python train.py --model="multi-label audio tagger" --train_examples=26041 --time_shift_ms=50 --hop_length=160 --norm="layernorm" --activation="gelu" --mlp_ratio=4 --bias="all" --pooling="class_token" --num_labels=61 --optimizer="adamw"
Rows from block 7 of a small multi-label audio tagger, named by matrix and row number. Rows with one number belong to one neuron. Each number is 500 + 25 x the weight over its row's rms, rounded and kept within 0 to 999. All counts start at 0. Numbers have three digits each.
After each neuron's rows are labels from the 100 clips, of 14976, where the neuron reaches its highest value: "strongest on" is what is common among them; "loudest" is the band of the loudest frequency at the time of the peak. Only what is clearly more common there than usual is listed. The data: synthesised sound scenes: up to three everyday sounds over a background. In brackets: how many of the 100.
# fc1: MLP up (model.blocks.7.mlp.fc1.weight, 768x192), inputs 96-191
# fc2: MLP down (model.blocks.7.mlp.fc2.weight, 192x768, transposed), outputs 96-191

fc1.257:506500545541526565514484493494556520517480490476498454539480482445501490495488520469534540478477509484450503479505520482508510510485516487504553450495455541480519546526495515510501497521511469462445500498481500525521491443455470512508520472523534502482493513490498483473492501486487472482
fc2.257:481523511531513483526541456535516470545488486519518537536489477499487504502511547536505484487523518549463464526475491480473502517489538526497513513486529487477490515509509508517513493530504493499531512549492524519500532440512462541505490469462505482496504483518509486463500481482458486476
strongest on: fire crackling (35); siren (33)
loudest: 1000 to 2000 Hz (42)

fc1.368:470531485473481476466532445508475506527484497494459484521485414501493512491506490461513522446505501484480516530488529518495465503502549488507521519502487514524513479515485514514481524519473490496471521504536512460494468490470511485504558507505494480524489514495456482536529516491485550475
fc2.368:548499498470497515522487527523526508528479491490528471458505550506514488533455489514465509515517488501467499464467492473473529533482483508504496475472489483487456524493544502514525478491464538463520485520649528467502502515474468509470512496485495539506473506497532540477491520513484494476
strongest on: muffled (low-pass) (29); crickets (27)
loudest: 2000 to 4000 Hz (34)

fc1.551:492512499507511467520512469492500454518488490473460521532465498496535547499548457493467480510498505529523511497486500522437507512498512461518492504511485491480524490498484503464515473502529493556514440532492586537493532505501497539505530496490496492503502501494500519464529490544464504519
fc2.551:529480517510520482536473456515498484451505499484491508528537510530528430490533482511505505532492531458541465457489491506504478509533511467519496460485477464459520477500466467470516477569493515532533488510465495486511473482490521438509502507523496443522508486536482499474535489500510529503
strongest on: muffled (low-pass) (78); spray hiss (73); first sound: spray hiss (35)
loudest: 2000 to 4000 Hz (40)

fc1.185:472525488531451516490555481479498506502526527476468475498483486520490495513498499474474503459481483482505506517506519549509507501552522462461547503482480539481514508520466485481503493492511507461516493463488455508514545494541541502496503501465443466515507510501515473500483455507483500483
fc2.185:480529497502488505507539484548544504546520488501477508496521504473513541501482504517494491507510524508447535470492495493470501518518484486521499470491526524494477465490528478500495540511490471482505522464518458491492436535515468465492488522450492500500515484515514540467562516503479498518
strongest on: muffled (low-pass) (45); applause (31)
loudest: 2000 to 4000 Hz (36)

fc1.321:508497501546517499548485477463498495540495534474491509519472523483519520522509495513486475463515552484491502495505479507525463536457489470505524511488495499506497516504462488482468541512483482460486488536484508498499521484508520485528526507532533536484486545459496481480460497517500494525
fc2.321:468522523494514533498510470457501506464480470492498489447484484502543503476529480548487497516517551549497503458520465476491504521477516515560498538477463485529499499490487516477490498482523448489477485475519540461470499481474505470491548459497501494511520515469462518514558522475479537523
strongest on: car horn (81); reverberation (67); text has "reverberant" (67); first sound: car horn (44)
loudest: 1000 to 2000 Hz (58)

fc1.175:420505532488465485505550528483474480514504513494491493535490483474522474484514507489534499512485500464492534522516515507479477508481473465521512481516516484472487559486451497443499503535476520520507473489484487524511456501480528535493509523502520444482486484477519473482528482533514507526
fc2.175:499484527525476555538435502486508497452465517480498479508494497465472482502534516497515543454473496491502492499465487502461472503531482531490507508553520504452526495480548505461508478494530500517468495491477449464456522484509542492511469534466556490492514535494499495510501521505508482484
strongest on: vacuum cleaner (29); electric buzz (28)
loudest: 4000 to 8000 Hz (26)

fc1.104:459522490508550492499523467489479466492532494521478480477493515524504493496546464511473492533496486456502482514489492532513528551475510479535506486523484521476485549504484461469487521520513503500502490495459519477546477525465459511522476479527469498472465525512545495512484501512477488519
fc2.104:517505543505539520513552527517471533536474471522511509525462459492492495454498503462492509458480478467515514512484520491434481476497481519444517518470476500466521481528509486458506509498505510457510484559520493534517509469509542530539535486482490502510505454477498541503507494499499488469
strongest on: water drop (99); first sound: water drop (66)
loudest: 1000 to 2000 Hz (81)

fc1.521:489499571508499495485540529498463476508487530428498438484523511477494460533505469530475496521500510482464503500543510512553437497511543508492500536540539541504507541498492491479430481557442500488502536475463521497506484510513540510497489488506476444504468496513456539497497450534490493494
fc2.521:506503479542434486498452500459504519522499520487465471471534509478471506494449511439505517501514521501487539475456518469509474477517475486498498478492459523509487472515523489504490531484541494484525479534504477475497502535515485448512517556511526536564485487518531454495486518515505525501
strongest on: vacuum cleaner (97); bird chirping (25)
loudest: 2000 to 4000 Hz (34)

fc1.722:471498474524486488543507480483483519493521480510515537474496510529531526501517499516482448470489487460499449535501541498526473539486504495508508516523502509467488558443516490504516499508516486470503479529464508499516480526515500490526491527466492505511460487520520463474443466464506500544
fc2.722:531463511463507477528509483540481490520492507512487504532500505495472495519462499534502501502476486504480497470450492513545537478508469508488525476500514509518501485554498478516517540490488483476511522475524489459485490462473529445511553516498478517494476503499537530543518509493475472475
strongest on: fire crackling (49); meowing (43); water drop (32)
loudest: 1000 to 2000 Hz (38)

fc1.413:466479508524520475504538485514544532533509520479520489486468473459539513484511501505506485485511475486468469529528528460534433490468467518498483537535463522479497540454453528546493488540477485499456541473505506502460532503499476515552495515497496498498529484470480510495484498535469513467
fc2.413:488485511527496526533515507492467537467473488484499475503533527499505510466459518496454480481532444523499492516506495452474493554489467469526485453484511489488516538506523512483472508514492485513490482532472458491500511509521512552528453518482458521537556490467438485475547501472515483517
strongest on: vacuum cleaner (51)
loudest: 1000 to 2000 Hz (42); 250 to 500 Hz (29)

fc1.418:549464496531459455555475496496476460511495506487529539483486509508554521505520449493502479484488521481474511513514505510465490484499506489506496494494506485467490514466476502536514514524526498514494440533466476554546521503490494530470495540491536503467486579501522468488440492525490495543
fc2.418:509507471481466509521500557493506506499520413492499483458534497499507410517444496527479497450508435475509487484511509510492522507506525503502502538549535509493489517497508469488482499468470519501520499511502477495514489525529501515472540497528456515497523511502501525484507482485539481490
strongest on: fire crackling (80); mooing (50); first sound: mooing (32)
loudest: 250 to 500 Hz (33)

fc1.425:520501519540469498481543502487527493537529508503478530545506506543545484462526535478469527494528475499490521526526513507517505515501508473467516498486491532457513503474434432499496494492505496505525482519483476522517490481475489575457513445515489470510502497471465496495491476480515500453
fc2.425:503495514485538501505504513511494476488476503511466499521496486512490489517550462491549453520522552526538481522525453543501489483511512535505499470518533487474488456522500496545521498487505475491470485486501536534495501480493492489490489522508462471456473543503499529491522533479530493522
strongest on: muffled (low-pass) (86); vacuum cleaner (39)
loudest: 250 to 500 Hz (30)

fc1.35:490534506491518475446511519509554524456499496475443443500460476503516529499488477529514499460502524480468453483518525500482455528487480501471470476469483518495504540534484481481483520503495485492470539462486496507526475503491510544500500509493498517541485498468492523490520515452525529502
fc2.35:558494467519449502496491472496531530482474447476514500485512492529518453508507500512501490500499536467481512495521494505528489542530502540497473472484456517532499520492534471446504491480491531485574455523484502462529523503485517485474492479481481505478511532498470518502485487491526497508
strongest on: clock ticking (72)
loudest: 2000 to 4000 Hz (34)

fc1.479:514477492512513448515497497502479546514492494539493476459454518521518523501518524484491467461475513472468492525468506499493509471513495496502513453523490535476504543517445488516470537522484505470524470545482520546549502508509501485541554531489504488527481508480505522481483468500501506498
fc2.479:525513551457512496542504473549495472483515488504531501479504485485497449504494538466497519458494512521485517512446519474506509490477450509525438501518487455506489478478525505545500505538498472546512476490518503519501473471462473501523501558492535508510496485508492502533507503512464437500
strongest on: water drop (99); first sound: water drop (50)
loudest: 1000 to 2000 Hz (85)

fc1.483:521502508473501476478469523472483520442499538493531505443449524520484517515527470534500493497488526495524496486516539511534467497511511465491520500467513546495519540526435502507434483534503526480481505458470486528499479504459486511500530493501502483463469493508513517508507490472512510515
fc2.483:500520496516511489486503500494470514510488439482508472508543505507472504484442536523533528526501509478492504498516469551524489522509480440509503483503487458491481499478488498467490525502486539516540474485504491478475475504506499522496522539535504499551535507461520467579476534520519518514
strongest on: clock ticking (55); beeping (30); laser zap (27)
loudest: 500 to 1000 Hz (57)

fc1.193:511507513519522525496480509485504540467512519494517518489483524481526513491547526483498464461491560502511496494548543517504486515475491475474508509485487502474549512456474517495497524516504513492497456511480477534492474483500555489505544468528521524500454511506506511461467498492494508563
fc2.193:494459498507485540501510503452506488479505515505436481529480513500443492493522472480521487507474509461552476505470450519530501479499482499506543519497494509479496494512504518520495519454501471499490529472517508511468565480491472492532568546469492487452494523506546480488529520554495522515
strongest on: clock ticking (43); crying baby (31)
loudest: 500 to 1000 Hz (55)

fc1.490:520513494510522489499497456517483497495481497465535527450502509537518480516508484530503505483480530490492490498509546585544482483460506498465499500512514516526487531485476468473478503508499515496475489518503509507484477500520500499484497496499501481458474499486563514478384522491534533533
fc2.490:475536459529487486486471476477537547488489530551538500466512494516507531504478510537509448506518504506515489492562463504517486564521528515489513490475465443477464490487494534531518479491501494440510485502499492481527466503503482482435530572450497512492490488513542496526509516466484540527
strongest on: fire crackling (38); creak (27)
loudest: 1000 to 2000 Hz (38)

fc1.395:444508573511481529480511548471508511489488516520521492481490475506488513509488416501534480477531498495524527507521553535510471483477483529500482559519468528442506531528479488485500499509498477520479494490484515456511459474463510538515523476530526507451507488500519490493489459470547473500
fc2.395:519493491495476489479510496501476485511508524483532527485494489486459527536460570487500524480493456484540524501472519515518526463569534534507468496523572473506503481543497482497471506477516492498507453450511481511471471489536515496523491558475534501504485470493485473554468515501538489499
strongest on: fire crackling (30)
loudest: 4000 to 8000 Hz (50)

fc1.183:485475534508495481500448476517483469498505482515531512490436506548549518498575501551484479474483529506497542523526503562518472522495511466495510518515478463481524500462474468501463469511531502486521478488468551498519538479493487517485474525531483509498485546510533480512461474479545491503
fc2.183:491510510484456524496506433485483490481521476487525517470519523482505526481501496492486479464473492484520506514442501482463512532504526466473554511521512471505501475461495530513465489509474508508493502510519489524527479536503514512537490521492507467514513506527515447488513553483502518493
strongest on: fire crackling (39); crying baby (26)
loudest: 1000 to 2000 Hz (37)

fc1.356:475470497512503475496474491495469506482491504498516495491481509522488534502540494545462500522518530480482514557532488534484470481495553490458508474521492501523539536463506486525494473496518467475488497506461549530506482514490520524496483504502477503487502514510504492477502458506529534517
fc2.356:494529490488466502513490515478511492523500503530492470467503492472490550456476485506555496528530548489474530494535513499481480500489560487527506494519503533530452530477500520514519504540486476496463511508487510509529476528459465491499488522502490460504517543488533495498520473514475489535
strongest on: car horn (65); phone ringing (40); first sound: car horn (34)
loudest: 4000 to 8000 Hz (32)

fc1.182:532530482541496483530462498510554462510539507481477497509518511492497511511503517485540443508509529509515503478501499486513463485487515481496526499534479556463509490497479491480520574529508447527482508516475488544508479514480449463509528505483529492485465540484528500492473489503468497503
fc2.182:492430508511490497526542502525490504473500510504493534501511482499529483486533498542502492503506497533528556475524510478490500538531534550512485513459501512503470532486475492543537482458505506459515510473511518511490555468518504510467474492456544503490493507507508502502521533496498454504
strongest on: car horn (94); first sound: car horn (52); muffled (low-pass) (30)
loudest: 1000 to 2000 Hz (66)

fc1.165:533517504499483504533522510491503490518480489459548502496473506465508520455518527504480503467541521511493512496573502507495476466467487488495507530473520559488529496493477498416502550521516480462482471527484480526525518478512494516483532503537532472466462523485517500476500508553482481526
fc2.165:488523524492463517498502486534500430508496487504510481469492507492503533526535569518449494459533513537484542480504523488488476544513532502521503484480521505531493517548539468505525504500515450476499494533520524507474515500496496491489508477486549540520459526499523493546517472494475475515
strongest on: car horn (99); first sound: car horn (64)
loudest: 1000 to 2000 Hz (58)

fc1.416:488499451503494469519525487499544497518524470482502508514524496533523483462517516486472495492505506468441449495484555501515502490531514498481479506565499536514465509509510504473514525494488511534479443540481489486546455511482511520498477530467517489460457489528511484510491512489507509519
fc2.416:484480474530460487469468500495529495507479503513441495503479489505486499487499488518478503515495517475509512493502475478518496515482536544490525515497537525503475499518515517520509485426497530480466530505517519454509495506531496477481535496509504471485485538476477526526506480515546468511
strongest on: fire crackling (65); typing (33)
loudest: 4000 to 8000 Hz (39)